Weights of a small image inpainting model: batches of 128, 203450 training examples.
Rows from block 8, named by matrix and row number. Each number is 128 + 24 x the weight over the matrix's rms, rounded and kept within 0 to 255. All counts start at 0. Numbers have three digits each.
# conv: 3x3 conv (model.blocks.8.conv.weight, 96x96x3x3), inputs 63-69, a 3x3 kernel for each
conv.0:135135125094102102131137149137125133136075128128121127036108165079127161102142154119111119107129137089127123097121125119154116107110093113165182107165183092149138111110167108083141117084130
conv.1:156111124155119107178140118129117135119122169104122152103138175091130152095141164142100113143116129120118132120116133100147125119153127090108092103115103118127108157158163137134128121122131
conv.2:177165134148146157101102148149120091133148114115126114071079116091090115130147138126095100132130137105104117122132128144149130129142125129129089159164107149157114176155161144146118117113102
conv.3:118134129136119152131114152128120117175146120150144132134160146126150139128145165109135135163121167132106099122129114132096115142142126111123120121130126118137125131139139146137128133149138
conv.4:178128124113075112169147169104101089098125144120130106117127077147154107153160145136122116131120130147136117116142124105117101133150154122116112113107104128112103084067067145129112118117124
conv.5:147140160130138163073083110160155158180094115194139146130153119141144118147142095101127157094118142113133097149142103115108089114120120139105095150113103155123102081087157116130167103139146
conv.6:155151113156147118138106112124110170128115164142147126114100113094097120056081112116083086159130138141137119157122139095103117137146135112114155118120145109110147147138127121117120161159138
conv.7:158145123123139108140153140074094079123175157143089106112152130117158179149182167145155168085096117090122147177162155140141166134137113184138097177118078167117098088117157093147180114124117
conv.8:115136129122116118140130124102135117097112098169157158096136035076122050103134065135133122132138123134139141126112124118096098124094141085143103070133090073176107130147159112120114139145186
conv.9:114121141120140156122148172128126129114098167143080118146078125153048110121043125121116115132126112176179127140123106132124126153122106106070126117093135136106148093123110082126145080091106
conv.10:152169169123160142079079067087146130093126123114116126080093125119128160120137137167143108125108108136117116111124118138132156128140147125125116131133132121127123112118103136126118131136137
conv.11:166126057128107093118101126132162124098137152114104140137104108172143117166128114109127148100147156107154178103103128113125122117126126130160133113134107131137115126112144138156185106119150
conv.12:172110115173128130189162170153160129102125113083113097123131091134139128122136115133149102105112114092090092087098097092087111089094078129127125112122118117124128125126095116133128094100099
conv.13:139148157139151161110114131179151160118097095093101088132147123122131101125135110128123156149137131120126129090094091127133115116105091217202193215201188200187174078087093116134142109118113
conv.14:145134147118136151181184202103121141111118118117134120155131114153128107151130082111151142150142136150137119085092115113107101144127131115081146105091148106094145159161184159142153148109117
conv.15:128085099153102124176118192096107180162169108115160102128152096094147096094154079135118118141184170162154131108140140140178141143164130089105125108116134101118107126126162129093127123139162
conv.16:156146095156125093165127094162113136104113157114131109111108173131136177072111153139157146170172154136151151083117119108133123119103117110141133127139127123135124145121139141129157133105132
conv.17:118152163103107117109106126188180177135177153115094122096112127141139145150157131089117134101100117139155151131118103086071084115112113111120133111121135116118143147128129139165140128153175
conv.18:099096109139106121124140141127158116140113143151155139169141115132165138092120135116082090131130112130144141105124144117132116151152133112105116110129127125139120138171133098123140131115112
conv.19:126113111129122113177150143173127108146107103103101107074037031109077084078048047132118099135104085174144137120124147093101133139143125152050100116031081159041079136157105128131075087106070
conv.20:129128132136120135146125119072145105099160098109152153061083124066094148077094128097180158107137138140144126122116114113119131122144131083144154084120134089106140182156098157154112131153145
conv.21:178151154102092118148061064166152119156190113130133169137173148124141137126134115125146151117163133116148107114103098115125109135111075112151122098137105099144126151137142164158129118121110
conv.22:090122132112127140127130130137090127141126128120129134154141102147158115120133095111098113151147136164137154123136120148155138121148135097115075115133087106128090135141132112117120095104128
conv.23:134087096152122116159146131161155142171138120134141111142150137123146163120104133115084115127125143128145137146121139119116112145120121117112140122120143144141149098105113123119128133132117
conv.24:146150144131118115096086101163174196110099098134110131123118094157144129136119118125124132130120125124134142149132136135120109128098099140128149129119138128115126171160163101128097100152118
conv.25:144132127154145161133122127133130108121162154103103117144145074145125065157155106110146146108137140088121122121181147126144130148174123134133123131108115138110119131132166148125165117078099
conv.26:110080118100109124085104126141120129179145082123178157174104134144089129130103159132095113150118128141107112122110139133132144113118123128110109118117121122121118134114128160108082142107115
conv.27:141148113150161108086104085122125115116144137129151146106155175083121131090129138129129106133114115135118099166174174127159162154166156132111134131110128123108140133118130135135165130115167
conv.28:144150144138149142125132110126150154105124078139152165141181198084103115063076098176201209111095116159116089124132151114109137103117129120045154139080175141077161126087113160108120192129159
conv.29:095105117090130171065124167111113120097108104105148146164166129126139120124135106132145101110095088123125103162159126135126127147152134148143145154143150140133147139139141131105109124125132
conv.30:168146123147105137096107151107112115117124127138162127135162158095127135105133147112118137124124112124126090105159161113152139098141127142126114134132106138128114098114123117151146085133130
conv.31:164172161133139143118136155095111102100117108121120121108139105112148102113140083125106108131109104130136134101106106147157144128124125115122119114129125126132121117123142154155161177135142
conv.32:147132119130106094189153143126076095156123118133138158128122092148141105151159132149174150125138128119129118099075107147117157130121138125101126128101112125092103127127121141123074119127077
conv.33:151144156151133105120103091164125105133147146135160159126128123118126106113140145155144121145166185133144173072088110116114136163167157126134112143155132143150147113114125143123086160147110
conv.34:119142098130140144113120121126142075101160107153157110092095119078090107087094104155143146168172157130134146128131136153138093123124114103135138107127137105128126148174113123132107116143112
conv.35:157141105140130128104105124141112095108145079140155125156156172123125147106143155160151117127107085122145139145151150105123128118134127121132123106125105123129111130134156117132110134125143
conv.36:114099101174151131160119128164138118142102101155101146122090081108106087126137118120123107126110127106086123140149154117110117126134144128130130120127129107122143143160109146143127147133136
conv.37:165136087164116126173152187119098129167130120160147108108125128131163145119150131124135145098109138128099095095123130151115157095079092121110099139127114132124116113150178145112113170142136
conv.38:166127153141134162102100110184121114087074107088112148136127096145119078158140093111135145161154151162152121152159116121116107134169107120085119119101127111087114174152139137124082119121095
conv.39:027096100108133158168140168128127132128148131160136132189112156168103121136121122119101126115128153151179198159135160120115167147145180104139123098129121106151133144139115139124121131124129
conv.40:090111165104126147107135153122128122103142112117120144145117137135098128130073126131131122147140095173142103094118107107109132119126132104103135098106127129124134094125125090116112104135125
conv.41:100134131102137125116159148148175136140140152146111162034144157007119135048124147073073104099106115129111129139111059094092095158159134130042062163061097164048090099083120093108194116105167
conv.42:090130147099143144135151130074126117105127152128112130162149133133112125181147132133153162111096104146152159133143133108117115127126115138118120140111107143098101099102106146148136121126132
conv.43:137156067152168077150180097125142130117128123107110121119084163116084170127091202120113142125132188144124177096069203122111210099102183091120103101135114106137120125141102123131093126114099
conv.44:192157129149135130129093101132105121129133142156142135148131158113093108151142150134131121133127124108108090103109103186176158138152160114126112102122111101111111140159101162180160158164161
conv.45:128128146114113129081066089155116118122132105102126114119117131126120143176131144159150153123113115141113083153120118148154149166155127142148162114127144121135140157123100154124105139157097
conv.46:128113096152140124167136134121125139099079068130168114103079090129119131125116133125144108120127107113106070108113116135135116113115079117130103122132104129139114124135140109121107101143128
conv.47:118146207069106137090105104159140124152152120130110075135101114172134127152131126137151147149157166132118156121108122177158139116134127128126098136128116128124119107121160124140162144122129
conv.48:131117102165142121123122122093122107093126103112142141128160146104140134138142129130148159099105115144151163144160155112133133153151170133149126116159120127169132113149143105132117112160124
conv.49:156128143136094103146064102148108143114126106128124119113166158129155151133170141133126121124120108136106091179160142099114104102122122137144101142129116142139122151135112118114112137095092
conv.50:130148164133116122163122137139142126109105117116122141156136114169151124131127133128123134113132116126127138150136149117106114142099116133108133126111129124114122167165174144114131131115095
conv.51:150140167120100116103076085181149171155100144118112112111123108143156127140153117092127110141147111134132144117103065143147108153147118125086125149114134146126143152173158103146136069097108
conv.52:127132165157140167133112140096118132129144192150110115134151138100124136092109108149146142149118115145132101122142127140123099131105086114165081124170091125165116150159188107160162040114132
conv.53:088086105116131145135121097155159096140163095127157140193175124157143100145127086157189162143166135141147128131138117135158137131150102123155140121140128124134125136096096134115103162143127
conv.54:143140140114114107135147136146141117152169135111131162105135121131164125109138122119147151128148145110133139123141131104110092117137134133128127131108120124098099095077100128133138158144156
conv.55:128158139135124144148125136156183119124145124126139123133132090128110061134100101143117147140116143134104144131150122123138121130125139123134098128141102130128105131128168132123151121097106
conv.56:120100111123142142119147139095108152143111105145163130098160144055148139066132129151160177115136145131127133118109100109123150131157139128149144122123133141125158123136141130125128122148151
conv.57:137098106169107084162149120111130132117100127101142134076089096110125122156153127145136153136111140119100114153116107126142133111127107135106127108091126125100139139141107126124145165155153
conv.58:126154181138131168083066089140124084115100123159128126149109132164138124159128121127103129115135139161134117096080108102119091144090057150142158128124148135117131127126116107109130132142155
conv.59:103120152118135145130137140155131126174146129085120097124131151070103123086135149134131150124105147136124160143131148125131130089109161107143100099142096100154111146126139135132162114131161
conv.60:137115102143100097201161127131113136109110102118127170151146164141131141133131142158139142123114082093109090162141119130143141108109145124125132121106114116102127122125154095110162112134191
conv.61:117097102119114081103111035156109127117159085111168134141161141116140148104144167137100123140102091131129124131109110102121129126166195153143127142143136125132131141133111122112097126098114
conv.62:112106132115138134106162120087145185142145163126167131139102113152107119136074083158121133148126171123132137111102122141142145121111107114146149111129138103136135099136109114128120113094091
conv.63:134122104090113115121137136118118113134150131110095152147117136169101137193146157122105112152133143079109140150132141157109147145095147120120149132118141142133144153156184135087086102077082
conv.64:105105118151124116150120140091157153086094108117106132128168126111149110118108064108115138114101104129128138109111127097085099126123138136120134132113120142119135088135165088135186100116170
conv.65:140104113147131159153140128172155105165157091081102072124123119145156130114142117174122112172143139169146136102125151107156189121126149130140135118134134115117122118119133081089120112118130
conv.66:134134114108128121121133149129127127128152135118159134144123133136126124131110105130137118132131101129145113133100081124124120093134116129125103117120104106119110166161143161162136108150113
conv.67:112075091118108160165132173112064106147143106140131125059088084110106081126143104140134098131125105138131106102127111139129095126121097126141145136144144143144126086087111090132100107132133
conv.68:108142141135152170160166161156116117138135148117119133154152113154131092150138112133096129133114140128134129129141133123138100130159151108133123112131122103146123181134135153134116131119165
conv.69:151168140140148119126115125172116165132126081164179106107129133107112115099105079119134132141135171141118118131128105113115105112152115129124134144131133129128137110151157132148142113122130
conv.70:109161166090123136087138141131134168115116108134097147164102083117084102119110115125128153092125136116151133082121094125137140117132133093106122102110138107117160158118117166116114198156136
conv.71:133138146133142138130133124163137182164104130165126153082125106063109085090148103115093141121079118121133129109096151105104120144113119134135151120111130116101122119123107161162154162190207
conv.72:110125129148163150103109104138139119135128133142176186175201171152157134127140119117133152115123140121154164132113107145125079120116119149106124152097113140086106093108103105132087168176165
conv.73:187186167138139132150126144170150147136102144102108136132149117113130107116144132098077105138116106117135130115098087126125113145130125111106119103106122117118127113152192123138155099103119
conv.74:167133096187117083140054015108117142099105113121129110125131116129124099102110087120114092110131125149173175153168155145135155139149169138126125133125129113107126151171146136128120141118094
conv.75:098092115116115120154175146135140132179130139126121135097118121128121134156130145109132137117105098139122089109129107174146105126103083123101160119113171115113178163154151143163189122144174
conv.76:136144117183165144169145131133151130149127139166147149124081101121093096152106098118121103115102102148138120128128124117143118125109101109124111108113107114115113138141146124140155119106124
conv.77:131156140096141118126166169077075078153154150143171151152121088158139121170149149117114142144151159112127119142149160092127134088118128114112138099097106108099118099098117179130198138119175
conv.78:113123166116133174081099140142080076118125122119120151064102113106129134089123139133151158102129120136146140142151148114127103109124105126137134125132141120130124133118136157158119152132085
conv.79:129166172120139120138142106149155149131129122114133140118143220100138218082101202160129133123133160116132119122144137105132117138140137144137134136140119118141129105107148116106145114103133
conv.80:118140151103145142108171190155118114121145121112103113070071085090108123088105111171108099159116086132104098136129106161145144142150144092133146109141165100140135117067114120102117087113129
conv.81:120125112160131125164125121098115129102108118145074110105164152091123150098115149108126073098132105123139136114117122140134129158153132116149134133138138138151145129161143120148120128165108
conv.82:138120103163147135165139115122122164123130148174157142144168116119127084161158117086122136095128130140164136107126115090116121132123161110096100115129112120145104120129105121126085137155133
conv.83:171164179081069109101107130142111135135099102139116103087074051129116093136121124170148132129123114116121131133095078132120115131131142129106129129104116134118132152164141115122100129131093
conv.84:195150127151116113119061099166120107128138115122106129100141137081122130103168178128142119119150119129121112111154137096118142073109106149123138140117154140140162142131133143123126104087093
conv.85:116097098174162170140111128158137152153119130143128117132145095126126091141164118101086092139142116144153144127127117154171157094105098130099102126095097140115112102120123097114122123114101
conv.86:146142130145141101156140117115108110078110164128130161162156161168174149165161150114095113107120136117141157156145161136116167127148170125118134135124147131122135125161121107110140079079093
conv.87:127161181106124143117131130145142113092083132135147120168182135123157102095110097132123125131144139089108105159106090164166130157152126102121132108126124111122127108107122103105123144144140
conv.88:085111134145181152172161134137150138080198130093185121099122129089110145072139173118119146125135144142149150121126143139164172102118114140180136119164140127178139119121139098096145126130161
conv.89:144122105138147117185200141110108124135129151131097124135127124117103121081075084087092112086081117107083097115116122110129131107119108122107102137129127136126116137124111127140109127116110
conv.90:135130127117138126115152111126074159143134145132141124144137189107099153095094159198167142162133107151093051109108112120096115135140142126113120125121136113108122165191208170189184121140168
conv.91:118149165144156136091089086115127151136113098108106108187165158150134160127127172149143134127132163117091101109108111111117113114103100126117164131118153124115133176170178129132151117100100
conv.92:133138144133148136111141149131175152127164147120183167137121122154134121142140115121114132139129127126099111084090095093126142162164140122139124114136128111137137135128102116105108166163166
conv.93:116128127085108123092138164150107117170116128125078095192156147165122128181121094118135138100123115129157135107122130126120154108110121119114133134119144128109139114102115132109110179160132
conv.94:071137127119165101165170114135136117130103123152159118125130174128126155123123153133137125127127116109079085129136125123111097123113123119140120122124121118126140122145146110110147109108101
conv.95:155155102139142084121119060100139148101108111123110122121116142156157167153158138121125144110128163114137161112114114122117160111111155120116117100100108098103131162164159159126109132119119